config.toml
model = "image captioner"
dataset = "rendered scenes of toy objects such as cars, trees, mugs and chairs"
train_examples = 195000
image_size = 64
crop_scale_min = 0.8
horizontal_flip = false
tokenizer = "word"
vocab_size = 62
encoder_arch = "swin"
encoder_norm = "rmsnorm"
encoder_norm_position = "pre"
encoder_activation = "gelu_tanh"
encoder_mlp_ratio = 4
encoder_head_dim = 16
encoder_fused_qkv = true
encoder_bias = "none"
encoder_qk_norm = false
encoder_parallel_block = false
encoder_inner_norm = false
encoder_moe = "top_k"
encoder_num_experts = 4
encoder_moe_every = 2
encoder_expert_mlp_ratio = 2
encoder_experts_per_token = 1
encoder_shared_expert = false
encoder_patch_size = [4, 4]
encoder_conv_stem = true
encoder_depths = [4, 4, 4]
encoder_widths = [64, 128, 256]
fusion = "cross_attention"
decoder_width = 192
decoder_layers = 7
decoder_norm = "layernorm_no_bias"
decoder_norm_position = "pre"
decoder_activation = "swiglu"
decoder_mlp_ratio = 3
decoder_head_dim = 48
decoder_fused_qkv = true
decoder_bias = "all"
decoder_qk_norm = false
decoder_parallel_block = true
decoder_inner_norm = false
decoder_positions = "learned"
decoder_cross_attention_every = 1
decoder_tie_embeddings = false
residual_init = "none"
optimizer = "soap"
beta2 = 0.99
lr = 0.0013
beta1 = 0.9
shampoo_beta = 0.99
eps = 1e-08
precondition_frequency = 25
max_precond_dim = 1536
one_sided = false
adamw_lr_other_params = 0.0007
grad_clip = 5.0
steps = 4900
batch_size = 64
epochs = 1.6
lr_schedule = "cosine"
final_lr_fraction = 0.01
warmup_steps = 490
weight_decay = 0.5
adamw_weight_decay_other_params = 0.01
Rows from block 4 of the text decoder, named by matrix and row number. Rows with one number belong to one attention dimension. Each number is 128 + 32 x the weight over its row's rms, rounded and kept within 0 to 255. All counts start at 0. Numbers have three digits each. After the name is the row's rms in percent of the matrix's.
# v: attention query, key and value (stacked) (decoder.blocks.4.attn.qkv.weight, 576x192, the v third), inputs 0-95
# proj: attention output (decoder.blocks.4.attn.proj.weight, 192x192, transposed), outputs 0-95
v.77 092:176145138120133096132138131059090097144101147112125158120143122096099070114105164108200151082211109128143117153131146169126079155086181148149142099101172104119139149126094085086156115133127091042127110104156111112121123162087080174144166144135155122168104099131110158108165188149117164111
v.78 103:107166198141163136123169101099194122084132146144144133099140080091077160143157145141106146124158145136153103080098205083129148141210155147155207113129123099169167147128156142150097077112092123102125135104116147167081160133164143137150160097129180173107099166118094153095042176127186112124
v.79 103:063102115121103164096142079136181111158096179157153063171155162103109102139169137110172134161140090110135146133140150158118043155156158069169137107104169119141118199125110112111053165110129103106138087111143150094135092115102141153080127156143158142063095104104147164103127178146194111110
v.80 102:113116061084131148080157157117085117079108140120177122177068099127156130090115161088160080130091164157179105129181138161119110116162156121166160143151106142172123129107112152119127129119120108104179104086083190162132131132116076113120093115124178175163087065190124125120137083127150066144
v.81 120:072095080163025092074135132097137123178107175113135107133139138117094163108127076148075174175157122133080129169130143125178195172154129126152129113109154107158131121097161141070131148109164079141149112170174146132112170124126095128034138125098146155128138105170120154127149104097115111098
v.82 101:116090129084183158110089179141113103065153118104079107091167192183133165097102163108182120127161194144175129094127133125124141111092169173176148154149130104123198129128160113136115040159095162096134117126088157128175083134069101126131078138107152119071139117136159123134148156153185082155
v.83 091:137082060082117098141132082181141062139149066137135198143161136134098151136132125137105058128155129155202126113107128174104109138084147113112082126105208167151107107105090081095199195146143117123128160122096109101094072119173101111111109172167142117136078106086149153119124186127156107137
v.84 107:086177185183096156105167146100114111155118176089158177135098144142154140093112090122084139113126107145134150061157171128101096119206109137147155142060187112189108138132129169124133161183071150116147103171162163095124163154125135120089117112162110120113134101141082164186137109117149118114
v.85 106:180133184074171101131108075058195107116078166150145190126156151122073091166173089138149118166094169146093134118130174062061069172108156191113157173154168113200139147117115082179146128166101099166160135125140144130165143110142102093077156194174215123128107128125126146071085159173159131097
v.86 109:136144185115127181166179068084110148161125125148084137149099147117174104150144144116093126055087112163150119189115083127093119172141118096177095198174124109126154136119168141145165137078119105148126145112118129131135092117142100102183125112151144134159130173102154120146134163145094178125
v.87 097:154095170120136132124111072115143209136149156074138089076143143082152107095097144137129169162175096080117086145112126167113143093149083067130131072154132111124160118118145204160090155130136132075100127140169145164139147104129148116087087102144052159106095127132122153130166135104146115119
v.88 094:199140149148113184157141145133115128127134175136177137120160094141058132153106142052177115153149121127154141128171099134141125145144137177063090200088089089171129155112073163132132167181223164150139094126152111119176106134088166136139161094129139131134097082105149112125141114115037149135
v.89 090:147113066187079106147072138099132105170197150123107145137185182150138088198127157182133130105151136129146121125140109145132095113092125121161124156136115131145137106123129112166159169101147114122153126081114094150073064088141104163097154136174121173182159102108127161061059164100153096107
v.90 112:164113111084152115096061111125079126155130137128120168087163178190176109157149132131132176086137110104167129110067099124153118136145143109161131107136128106045066099074120124099065152134102166115123107158149111137129099156155118099147155075113138126094153106152135105166170070117087135125
v.91 114:114113140115146099158111162132145100114178143156107102073135105162153083129136143100121152149136115118118059060115094123115111045106146141181165128178094101084154125098140137164123091100110133162151155106072077093120111094169137159145123058083135147104102108152127137138136107099057168135
v.92 099:180098134114182118104069122134115121165123140091159112147154190130143182125155093157164170118152077112142199172123091119134113185176086057142103146145182144144113160139097141110123153121092114083100185113177167061104097111197047148058145170097129066138131114116174145101121174109171161155
v.93 094:103131111111147113101114093113102103178187137110127127143124132114121225082100183072150149141131147190137159157118122110134084137173122164150172120122120138137128160102210088155110111117099166195127143148134166107153167139158105117168050142131165145120122116129141168143109123118105069140
v.94 111:153108090139079166050136118154098094050144123168149108137119097069110103141151167152138154128148156156153140128137158116089111170136119062120145127096121160132137108134138148190160137084171131120102140150149142145158117189134180083112065162116078146128148098135130130158111154165134104141
v.95 095:122207127099128130126108096093119113178134143152151122119144128135156119137117137166094086159119143195114220136153123097132119155148087128157162128130113163154138078119149056107117181116185127124175124127146125074100090117136138143093136138167106147096134085058113110120143101043112186085
v.96 104:068072117200117098110137155057121144121061119156092120121118172100109097117119081175115195143109150125090119110143197124130125120168112167074159120115118102175079162135153135138117124145156109144142086127069151152138185116090181137080153162117186132128141164167151121123184145205106128097
v.97 082:115166137047163099129084128108169131137142183146107113175099137155132140076088150147117152103126092114112127125121106104116126126150124030141121095133133176127133092178153160140097203056140094130088094079124149116087065117092071145097086108085130090089135109127145110139134175104097101111
v.98 092:113141204116112148106213210147132106104154140161221132158115127079172133146133141108115111105071119079164131143094154134093079117149157088115122166151198118132164123082140074115174118084134111177113121124122090180127116191142103105098193080138133167136160108133122150097141083117141147089
v.99 091:049184122115137114133203139190143148147115126106152116145129137138145116081134128109120128142141103145125147102091104175098132191162125126164152130147114125116117144046141123113155079042092130151040109122088168145099130102102194153134121138151130155088146135093078117098154143103184184114
v.100 104:135154199103165100122104148081139108156105139133149130115073101098134170139110103103141156103084159177144191143121129145121121153128123114130088170147123057130087154089106119171149121069070139148151125063121111112166095140128111163132137097100148139147124131153122133136043112077104170043
v.101 090:138094140086182076146136146073190101127130119092162125120150137088103129121141162116144113094160163128141130152147070114146178119107058152145166061172159159153112153125102172133129062057136149136167124113054100183160116115098085148082134131165172198105131095160115183112105161159160141148
v.102 091:143117127127161067134095122113161088134109176167111104196121097174120110212159164162100086103124151139122119116194126074174141154175118121153051133114147075127104177143138139159163142110062153132125133153140072197087109162149094089169167063112146117179173147124095164140094102089156117092
v.103 088:086153150171129135192112154122214098103140137056110139156145109112121093116150109071102085106114111122152176119174189192124161121095166159063076109169077083119150114137106168163157109132086159171147172136169127117107156102117133091111109129126119096120135047092129144155148139122110163149
v.104 094:089165152102126135125132137149164156111147103120126104120108127185101185141083121097128109144154036106149136144168119119113159167131112152160162097111147142135130127139154100153130147187164148135108152090191126110130137153092065072144120148123165171137116136132160135108120108152121151138
v.105 096:129209129119153118113181128083202115153154130133110123195136088144113173132107128122116138180136169110088139084114132183089077113165132082144168137116137142115101126130107174109156120175175161140191206129100111138133106175084147158113149114122083134197179161128092169140129141084082112085
v.106 096:088170140104120087145124124084144123191163140078101126142168158151126151082151085142102136116090193121087172147151201095110050101105103098120157152121143108152142130142134145156083085143098071120129124043106110084119122147118083092136121108130083140150115125162106139162092170140069065155
v.107 096:132141050122006164046101162107095099073137093206171131146136112135138157116129124138148148184141144129147136126138121150174137097141129159125155194141128106189112111104084108081164129126119177138146133127126117162114130119065101158105082171111133160122069120204093083094110081135092130137
v.108 086:090185192112113119168110109137136119108130099161120119171132132126125098176080142096121162086088143125070108136088211113063128099104147176128123116102191169167121071156182122159112146135148089166190171106125141131096134117147098074086082104138091178080158111111126123152113163139107041148
v.109 096:152101133166142113140082109125106125114181087094075134182156087112077156093141135159163174217169141116133117135089142092108165168103142154090142109142142137110064121159098122110189139133107083121100083118148093190104050150164130145124143107116145124105103120162134158113169113201186116093
v.110 095:159195150157147114121117110190126155143207113109128136157214059091122041126158100104117101205126128120138081141202137135164099146096128137108149191127118128110120112163118134119165185146132100133167121150076125160151099079125131167090164103161156149124120082058172141128118199173090115166
v.111 099:102129137150096144104081155058205130133146133129140134108165090118167126160158098099134117107137126160106088145173115179155105136095176155105113165153060132100143141108131096148087148152078168137159129158096082125132168150146118151182077091130118165114125139123104097145090141097119127128
v.112 102:129031107170160102187078152090093098070169132146112182111128156162176113119183067149175077183088069149088090120153177116126177119100122105173124102151097089156134113121140128133105098172100141115122118118111173112114166136096171138121122110186138101117149193078198109138088142110103154167
v.113 103:056193175085149173122155142054118059087133163163148101157185133172149072193142175149103072082108068082132133063110163147183074150146108110145126108159155142126139137103178102122130130144165212130176174172119131121139104118192139129177147061138075136141091074133102139138121082136179100119
v.114 097:084188146150127144136042149138134121143085092142092200143082116144129177126165145087089143131146208174144107143124071101059117165095117131174100125211183158131134138105122133168150120165098088131088142120133171165077104172140139189089172138110140159110128120134129045092172105119122158093
v.115 094:064156127177171087106162141139148123155157076139149107154145096084129152133121173147103092123116109097080136076153114101189130107155103144097159119192139146107119166091146139128163124153158161086116138176137085116171204129143097091159160099127092139124089078112118129154109137095139153022
v.116 112:126140083120128146113177142119147153131121097085176100115087106190121122153122178104162120138147124098143129110144142112101138130150124184104168176172110129104190134137074117103104114162202123166149124148131225213161106162109159134133118148166101128149124181095174134152108051154158117158
v.117 095:129134110089161142105182163084171152106172101107123106097140255164132139093144124121167146105123125098153132182141174119174109155137092167113096136130109121146108103069145098096160090069115188103106151119103102098199092164106109100094137159149109105124164164111135123158118153109144170129
v.118 099:104123118146120116137080103179149099080156157141106139168150128128080131070175056131115142133107119191102154116102146093152141099120137137077117156134069134111127172097128106079134163195132134133160164124172161162065149101054160138086123135130075061112144135143142144053173172118109141102
v.119 098:115141123162089117128051126157120167099180122121071160163127087152137094159093110173122109134144184076118152075130124139085114178135118074078139097143088156173080101115120119138194146131105134166132066107100138200156112105095045105145146139125133145135104104052158102136135111111100131158
v.120 101:082109098120077137089122105138108151119143141101127125146141190097092135085169151118115077166138185141120172146091152157177134148139192137139184101147078073065178133072128114148115105192164124124114138148141167145105043151154079159109075121068159090134088133192107093156134201146119153163
v.121 093:107131129170112148170167124091159119162131138044154146135081185126070091175118162130126096108113078111173172132152106144130125139131090085129062152175143095196176135119186121152161127110143166101077149132167167099159133140180104153145155127119098115163069145103110044123086146159165108166
v.122 089:083132094123141124123108069118143102130130146151136116163132120151138172192116076158122072154138130106111187146123162081128157144130111109164092119144146120153136140135083136138081115132156149176101144123102123092165108086143143139055169129122136159122161193134158115109129138147131154162
v.123 112:144134182136133132115135162172115156091097117128096120100072110133119136133107147152153100131138085080145127119110184136134069115094095166096174201066128140083164153143158151097144199110111169116111080119153136129108154124127152134129087137141114053150134161132129190113094138101132131095
v.124 099:070144117105142148122123146144139186129072111159103118098130142150111140116142115099166132112188168107142116108113112162153142143122161180114107162151072162115136115068166154154113101129125120164080135107161161144124146122201107108142109154127124059144080113135123114181137115117143135114
v.125 096:122126150150118185144162194149100098122138159138124155123113184168163139145180137145110092130158145149136185145082144196111071108125160101147118101151184128146132131110086094161085107180130145142108145088142135133076163117134119127111122141185160150145089158154143100160141147141128158118
v.126 088:125075119116122098138098094112156132086166181121176141114177194146176106172122092105082137142085118102099118125119172068110136149158159138093088154097143092142096123117164128121102119135089099160128199160113110141113115192117164135159122138127064179112125199171149170129121121073100101118
v.127 095:170155130194156137122166111067183204127149127148139108142087086059137147156141151072186145157156114119123142157111137131145147099109094159090146130139132105100052114125135136163150105075112168154156147116165096109183100090158053119119080041100197140086175119123139101179107136151136094096
v.128 105:201111106134079113074128108142078142108158107066133094160065101117054130160151125104138111113149081119144101164163150049167121130131139169086193115094131162138152157169141112142131177109102107177216110153133081088133082126136075105091117200141099166147133166097128137145110108203094133131
v.129 089:082108178046090129092133124144127129058199152133107112183209101135132096149139129171172131171145162093135181156146112117190094085098132135130100170152124184127126138084119189157118117167125086143152098094117106159092033138139127135100155061112080074143156176089129119131133148154125133090
v.130 091:134064083137106136153137145116170104116163124154177175164155135121160111143131056161077162124090150161169082107159209128154052142129148081166115141136141115137115069114131195136139122115076116098142093116084122229128181160108097094071141110118113138082141141188173128232132117063113142088
v.131 094:126078176125155173104125141097157098161152070048079127136142201149129123169176117150141143179122102139155097171086092154118143149108090164131129120125112126155174133145132128130089094124131134127142128117120153138157119127110102195072105156173089128127072142111155145138138163163165134196
v.132 108:134175110175100067121080127097115126179119106104165112113104156137135063123119104199157170152125180082144078164185192127145102145095154122055131176142142178117140141131133068165126132103102128103137158120132157094163115119105120137100146092141187205097138123155126125118067096156157100113
v.133 096:116152105047158124104117177172148136067114093110158157178108166125100152131180106115123091139127145119125147084096182096099123128118101124062113134112127061148113109103076085139103059161108171051147188108130112130145113152135140182091075128150143135149116137118120180079184099112077172136
v.134 102:087081133147107119109135156142089137102183137134115090118152155193114082202113184151126134084087081100184149118156157094110101110156174099137106120144124125127153147115149143183132086134179142144163143132113179108135156090189124106086127076141234115103109129116203111067141175155128143196
v.135 093:069115154145162114159148159098130182183109155086122122099186140139104058092129109148095133114127109087089095149092143159109141110137184059116145081191087107091120113091154095109109128143129136160108080151099119136091065122145104152171134125161147130163045147139145141144116060124106098149
v.136 094:075115095136095160099127130130099126200091101133126121142154126152098097170078083145132117103187172183124060147139115187147132093152147131127046153125156121085143131158121137108183154128101164144080111130190083113101191109125121106105144140122154175117124152062104145145218107096140181163
v.137 101:153108174118091172120152145158092179199132152119170162071151144175179105188109094137161139089124123095162119133144118094149124114111120071108106185086110164085231126113171128137150138116165158121037172090075098089154116129096131133139211138163121107138083155071145120156139127120161171104
v.138 092:090148124161143186106167096153107131099093158128114152177104128125079169162137091100157126116113138110085141142098144064068167091177118188172107134105113083105121103118098110128109187121114112149125104126154101120162121101187137141171117158131101077086115141160096137183155128126093146115
v.139 102:081152094114133069075132185115096133088157144142126168171125088155128177118141142134139074147097101138124136166157159112131165115152136128115150127072108120113113074058097156120104141106103102115191130180078099166123130140188103065085100153164159110148139112098160148159125141130120125159
v.140 113:136141128086087173126111141181151137106132162116154163154072133134086105183101142111098136101164105132115176118093147119133096099096085120157153114140137209117161101155137132095175176092135139101086148171152218181110091074114142191121093167120162091140130158105160144085124099094090125126
v.141 105:140169097151153120076133209177130114124056148149088131126128134094121108111062106131095144094194142104146100135116167078136129085116177115128171111125183069130118100153115127092177151146122111116143092232137093099059089121140160135124118135094133086103158106091159126123134140101105109118
proj.77 090:053069129110120099134187106156137129118150113138091087119062140150153130132174111147112084101088148119143111085131093116079115061149067063120086102105104125160157106176099149165070137126076132222106160148092188172142157129164150074146130120135053142114111130133148102104133056137137134168
proj.78 095:143102076119105106159045186158146123148070111113133155138146137134166116143127108120162130196135108144060135175187085151069119100136125090090132141081138131091152140161081104111104189107136114138184114146165121125206137151112144117098122160128128128121141124092130078139108096156067157143
proj.79 102:198131148148141068133108137159030083156135062142169204110101111167172135134129169138110104067146160154137115112124127136123181159153119185174133135168084151172130114139181160092168100172098105136150191126099109145122174116133105127139166099105129113196158146111118124123107075125131146124
proj.80 104:120149127167113120182112087150122184141135115132075169127159142138083101193138132158141147081189159125101123145094136080124111160142109088113139118161188112066187135160183133145170102144174138156090157187140100103112181188116160078172153145132106054132129134112151137145133123086110147144
proj.81 111:179140120083155141143158091144120130107133083173095173139098131134139124115150165123175148056116151180125142128145158112095069094077125089142138118137106151063139112149105180113126060139103104123097128083129155072087097151091048082168124081129126073138091194115168070106073152112185136117
proj.82 103:118159133166099208194162141103200124164100134135117099069144093144175089193126134139062122162089085142099081131126175165162164107167152102115159139154172126114106180123096104090124147068126120141094129164099124119073178157178097044112163154150110142146134163107129131121100076130099175106
proj.83 094:131099142143106164161101175080110089116044122144128096105089111107112036113111134131158134123110169108137112060149104112104169107178101157100096104158113109115089104183091080196038023132119169128166081116150114141138177155106147101073113136152134130156144117174119151118088109121101137125
proj.84 096:176086131103154077160153125089118145114166129144098127131159102127167095162163133095128091154130137179162102210134082120155131104096146097149165122176112153095154085084141117127199115107162102098120182106101094121119083191088126097166134133102142121152153178187174138120127164167148125148
proj.85 112:090121091127098128190098175146064125148147112132089107107095070120185169116106175120071124077153116138178154141063124169128125095140087104087121110093163144113151109134189196085032149082156130104131109145130097138149097147093101147157165073114093114119147168146098098147144114098113146158
proj.86 110:126149051144141103137079147177157098136141098110158087099167129106081124115154090147125113191168169109138138110141145122186177093128149171088087063120101130177106116127132132106123139214102119075169079104120142158085069113095181133097130172157100108121134073119054151141056137097114066154
proj.87 094:122148099143100094130124154130161062128100139143146130177148081164180123127176129128129144033082175210157169130162132096144086184121110166178088151131137140117085160129181108095172096163103100167160165129111109107170095136116098118171125159116209106122123145094158091157118123144128111156
proj.88 097:083158115096172133121154095143070127122092103143078087102108157113135099126176092137123084087096227080131116135106166082070118137130117083156115049141149151110090065113198136116157154080104084148121120121088122096058163094077172132123113136157136155124157112150183173103103141136202169120
proj.89 095:108151225071186125162145130122167157148074147148104161086134143057154183063152118074164117127113112083107148140089157117105160120158145136112145113157127145134125118170100129144137073170150112111082098172187130151149113130106108147137120095124075081144140174170158133204175081089107199135
proj.90 112:133181129153107132142188118074164179091111096145164127200136136054120108080110158108146110159124143197135114160126137136123160102139087113144131134076130154125162123175158110168193121142119142142093131141071150111175127114135191143057081172148105130116115124140163164114143165158095075141
proj.91 104:099153137125114185119153107111137164137055127098135142147165123073094198123155111134104133110150149068107157139164135154143157168152132139076112116129171113148100104138135126147138187084079108133105063134089152138131134099093129130121114220174091136135187116087147136069130149104147073102
proj.92 099:133098128151095121110136094106165189163135149140181156130115072165179098208099174078032162121070145165168104108126144141149145127097136162108161155088084108139158136118183105113073058165113123109130095117104098195173110109111176151158121104147146113148126118151090135102131109187081126105
proj.93 098:134126159171092180195110194131150130063109134141156152121127142159174094177061116114073091108103152110122157071146160175111184137097209104089077111111119110094146139166059145090104077109138129141143134136134081122092088114111095118107162116118130100117177178059126112077131110112135137152
proj.94 098:085155174144153083143150157107125132130080161154133116110123133170131110084078150081151076077123116129127066122173110126123106104090122146153094128130137103121097169104100092057094113182145142150108112131095072132103156123109124174120147071130193122096080155147147159105149131129119111123
proj.95 100:149042139135156132122087185101160189145152121137148153081139103125104142115138148120112165143185112108104093112104181166080148123128145184063145134144130149107146099144161163118132131150058095078131115122106102165147109146141070112160116131172173140202167169164133124114050152097091142123
proj.96 104:092160142126084121113113161157170102121208154172116102125129091131164154072117151073132070130115080135146204095160112136125111087081156118135101147134158151114180107144124101132114166148160163156120169150149149095086073147129111144140119092180115127169126116109105118156057084094158106145
proj.97 094:149078164199074114107176141109068124149096156100121135070131086116079139183153152081097110150145096130091103205110109121135170145092150154117139153063144101113166166093065112119147061159078140109166156169103065131169132111156097128093194088203092137173133107102105110131136086113086133128
proj.98 093:145139130129119114122038028142143127168115063135096160068097167132100191097151102188141163136145108164096085117108103094092125088104120127213077117134093136137086160158162142149128143150085116109158169117086151066161137128126095116133093184153123126097121178133133123128133145171097099151
proj.99 086:231080111098111137139076078107134129116118116138120146102131184096120100145110130135128109129095088141125103136142116093134145140102138145095082138140137151115108140138143124162118115149069081080112114083126071071125136126127109121095131156089108142124156143161144120204141082154088026112
proj.100 109:108136088162118145113151091108106168128130126106087141091090142188102137141136171107123113117163127116084117145173110103144163059114146098182182118119134110150178135127175101133123139153113110073132123167113118135097123161102134141090141124141099179112184177090147135059190085183159065151
proj.101 095:180157109171087116115165143180138173101120135141108168161115102116108198134126136153193083075137110102122104116106190181124105072145118066120118210105132147131163080132143065155138159149102125063129113156176160135111175118147143116089124122103110091163120195165157160150124091062085168117
proj.102 102:183120133128094215085155132130061118160205128079116117073127115058047151049103051105103099137125117132114145163098144121094161169101154110184145128120119133100117125126155055116073069160144091143131097106125152061123095091131145175115088185090097093075102116112171120098170159135144157135
proj.103 093:117187112126093167067077120130094091124117137182177081105094151117123123135085111162082145149150165132118097105130097062124120166105070081156202193124123181145113169159125089113128111128127153116128068130119079173129044150090118147121088116143087117105103177082142074101102069130146081074
proj.104 099:193122131162132134106151095104088134169125151125152172161177129115143094138146146141155128116123225133097134102123189154101075118091130098117111079167077142079114109123118189141176132081089091163133141110088157179123140098139178145188182139128081100101114121151146107106096195105138142116
proj.105 099:095128134119139127121063132164099103089113160147150127120139219096147137114119116168090136129146109148178096128157139086137143137120126158128095137142118119140200214142140064134154150100136108110086060173139106162137113117149119143105138106152178204055082032131154091126121161127187106151
proj.106 090:127097107164128153062152120141107068124137108204146129139089050118175102157150168091091151095128084135129140124120085163112145133108146157142110077127124098149130117085118139109203144106136148109102147151163132157115149127110145181164154095163112108119078148037104154119106143093173175111
proj.107 103:095141156092217120232127152135136137162124137109137146102170145115163084138090139161101118045126108148111127153116131115124142173077170136125123080117149152016148161151153162165113121128145098131105092138167127101159104184195123098133148159125102111117144087105176189168131181106154135127
proj.108 090:096089115114118129102125119114163141096176133101117152124145096178058161075128118134161096139137137124160160125102081168200069175113115082126131107165103097101112186091125055075158110095171173142091060130124114128146084153124175165177164106109179073146172133150115148103139128128130210112
proj.109 101:106140136073147108197143154212161118161060178134110112081152134112189123174118115073108095103078091161137178130159128157131125095157091088137087127139116118148165129138156126155099099091174159108105166144137156104145129127126093094153118151119129149114126128111172092102140153073033088148
proj.110 092:089120080114097167130155114133162111144111118142116115086084187137125215168089179137115129107174153125124130087071174124095180151113147076146111157123137164132106167100193136146111070128165148109035097133185177148099115119091083136175093096136077165092177127170134107092134070090182138134
proj.111 105:091103131134156097136168125167043136087128152123127156154119172114092094128060123121089079115127118124149154079120106063138114141128110090102197117108195136135099150130107140040159093101173113160113096135141146136105090137069110116089169182097121106062132120102078144146129053105151143165
proj.112 104:134149132099061111109136152122182180164112152149120125150129132161126111186128163128147210127127166112199153109089141162174063127097153172061165148135118182080088115135122139110171172103193134136110160116122137152087121130184128087119170155091108120144143105159084071110172081142137131085
proj.113 099:177061125171123099142107156158129112113223149153105092130107095151117120093119119138097127150162215157115114118119084075058182103140139126128136187164065157146096125114083135111132117138139082137113035103111117128143138116058118069140077170107162101128174149105128106119135141123121142143
proj.114 101:147105102117157154112128126156172121134109106133136079084164195102180107109140100203164139213150086101132176097059161121100133120107082171072121097103097128155081122121175144103119120121202086119148084156155105102169129126163122089183117109129148096130138158117130175147133202147163146150
proj.115 100:188144132132089186163130072175138129143148150159097157145145131162136114102108065163152126156128146124181162141098163182078139159153156041135106160097119142130155106142151115138094145082072141196134120095079164098141088165135127132110099171158181128075143153141089134110153104150160101172
proj.116 114:124154169092163115125089072188141147070174149165079098147160189115143096119145087151112143160144157140117099122100153152181127145104128092148086093122148120172092151120192123140116116105090162104108125160140072047142144138138129128140095159136101124082130121148157157159166197128141082084
proj.117 103:162143193157100119137078137141152182139107120088177189108096054055121096181088131172072135156128120172163075102083099120107159096123158092148126165150157120150174104152096171096145131160101077088096111149084126155083136123136134130128094124123144132128059136141140084076170079154073090159
proj.118 108:137107133096165141150131157093150126129153128151130139115123153175194093150085137146151142151104162112173117118129105090113126193119138127204174132137141096115109118161165121169138067075153126130125155085095101122166117114169103078137138105154196181150062120128109087210120130137152132112
proj.119 095:119100072078115072096132154086129133138109132145141166103171166141162074146119136127160147146104074169127103141072143080106113108129167161123118117126146128119132144111163128144066122112214156103119148140091084134060163159134162128127140098131147065085181171178096125096081136168137130082
proj.120 101:130136159157158116157149166125118134166133092155101114134134104127211120147105128131112183094128066107152102087128149131115090150097137167115085189141132126205086104158139153097145123116155163116157106086095109116134225129127154105158185128157119156142140116072150160141123063164099153107
proj.121 092:169140178121114154081100145150088129139147107158102081125167093135143127094133072103115161108108159150065098143107096106133122119145141134145092113093110130120109133116087134131124101118092081125183095146140152150066127136084145103157057110097148178074140126137045176143141108140112124110
proj.122 089:145145118098101120146130161119144148137139118099111102124157157123087085116190159154147219105122115161114091122108136162072113133147135166105131089159051132155103117096180094086157164120118112066180101112133131101084172168109111113169115104074125127137083044162055132129085171113162119084
proj.123 113:116132092131174183133167110097139131175136171174130106169153143111172123112157095073111151153153206181087117091151110096119216163120172075130112124145119130129094149162150101130113111131129080168115165146126162080146097102135084106157125125154145170096091114131122084101166066140118079113
proj.124 098:116099130137115129153118135155130120100178116150167133197100115139135083125104064166100092167118096180173114108132119142137107133147091106105155140170085091122098087173135133104126118136152102125158146168049140146155125161084172125146155120133112156079153134101133128108113083165088114086
proj.125 105:119129083127143178158068129080159145119109119116141141108122126117102065159100138150103195107142134094127098100142150083114153096144142157122078144093081150149152154162161091138168156160134160129168040127091145111156139133108123101119163088102100149120155094164141163080145132134112152122
proj.126 086:149164119105127128148149168148096103193087080135095117133109094132108155144121094132114123108131171140154175150121145145147120142089081119174211075184135090164136147088110113143192157162220148129130064083093061101139148081133091126132111142125208108112118082118109104133148114176184150128
proj.127 097:107122118091103147108124141178112069134096145115151159128131107123156122140099131131100119094090163103157104125104135157157118155157141039130110128100156114147158120092081084068114136120096089103090137129049151142124107187090165205120127192225075148153133141115118201098156079147157141146
proj.128 102:041137123105152086218138134083148100106131154145132173128166110146175140175127148134124142126109149125095134106137160213141104120073212060161125122150144096116168164100082160103108135156169148105069114167070145150117168148111127131135127093137135118089105143175125142118121183096107144173
proj.129 097:138149092137130117147092060087094108152060123176133164116085180132155154086067057092104138116083108171132079103120138143128096096168130087130172117136119119122122138141150042118154107060126114109133135099134143115180202123105101152111122135152188166103164052137158135130112120100144110165
proj.130 095:174158168144191060111108119138131145157131146129107162080096153116148154154158175133129065118187089109132090118079122119104189134120119155180161145098127088118151146141145060142146133178188176156135144089146091109152094085164132133123115136187165112115114137105190124069179124145125091155
proj.131 096:100167112169137093191131124162136221107137122166186156105109137170103155116111093107112140075141129105152137089126116101143172116140122097124136132116126095131117120102120132134209101070163141126144138147139154136115144109150167104133117076069145146146175127143050103133123137141052111063
proj.132 105:136087165116100179122197168159152198114179189124085146142145121159159142134143165066124101118126090133117153086122099109120166112158069136164122085131124104127088098117152134107144145152134121138144101141116145171097128167143126160164146132132056095185132171118146128141186153116075135172
proj.133 101:135141102165101176164108115086129122120157155087122094094171145119153104075089172159137146165095170133173145188146118137085120136168132117179080141149105132143142103148156135078093163104162115153145133160152083169109138155071161098149171077079159112154098149125124070150099161148228111103
proj.134 109:161137128113114105186167063113163117119132194077088207149113095103161142099111080110169150103130155113093106089086130169187158139146078139093180108104149144135160157138144078083132150174077154092195101149099111154150161135111121141133147170130082144137151159158091108175141116113096183071
proj.135 098:144091143122047152142139157144116081110147143140113115129071121163163138203170160132169152114082145193147110086185070122110083135105109195134136170099135202145123134162079140095168163121140118092125136139169116134173155112109173120104157117092116069103147109144128105114131148152080202128
proj.136 091:109119092119176086145136162128168132061137099085113142133113107079136106129145149093127107133067126056178147079123163114140121219108101154130186077115131116139119183107108141195138068152132126115149170105086140101102098162138139078116070150105116121130098118207160154147092154109092105053
proj.137 095:124162116161144112141114151143103084129111135119108136158161150145134095124167181092088135168159172157044131114112162182081167105127189145144134108124180127131020147160092188178117112128114126123210109156178134134101185162076126133127079121142095111086179109199075137094116089112135087131
proj.138 103:129076132071150080179122185082156129134096116095127103125180131147176059151159129191110146169131095145159125084151108155147066149117159067054142074130110162118113090110113185159150126111156152140133123126089092134132143176129146149128117117126169147131137114105141092074104174160141141126
proj.139 106:146116194109094165123109066150103121159166205117107110099117106074106202125093143103056143127133134149144119150094133155171108192098112126107141139123125144108141158207173123129133150190152185136088170138112121068155115140119125218135180097144146116099085132167142141100130106133156126115
proj.140 122:178089103151184128180159125103097087153117152113126106128130140115214118123185147133155172188144154113123099145145135114096193186160209208119119133097119081092101174114108137159123110145099108213143119074150049063136177156139119078118163114128127180137126124172136134170134146146170172097
proj.141 105:113106173076091136148130067106111100147178122079129130161115090106138143100170153094149073135088126131101147136151156147118183187158140105142077090099136194100128171108083137197065130118124163177138176059092135131189157092111113074095131111169116150143130154162131146125112103078176141128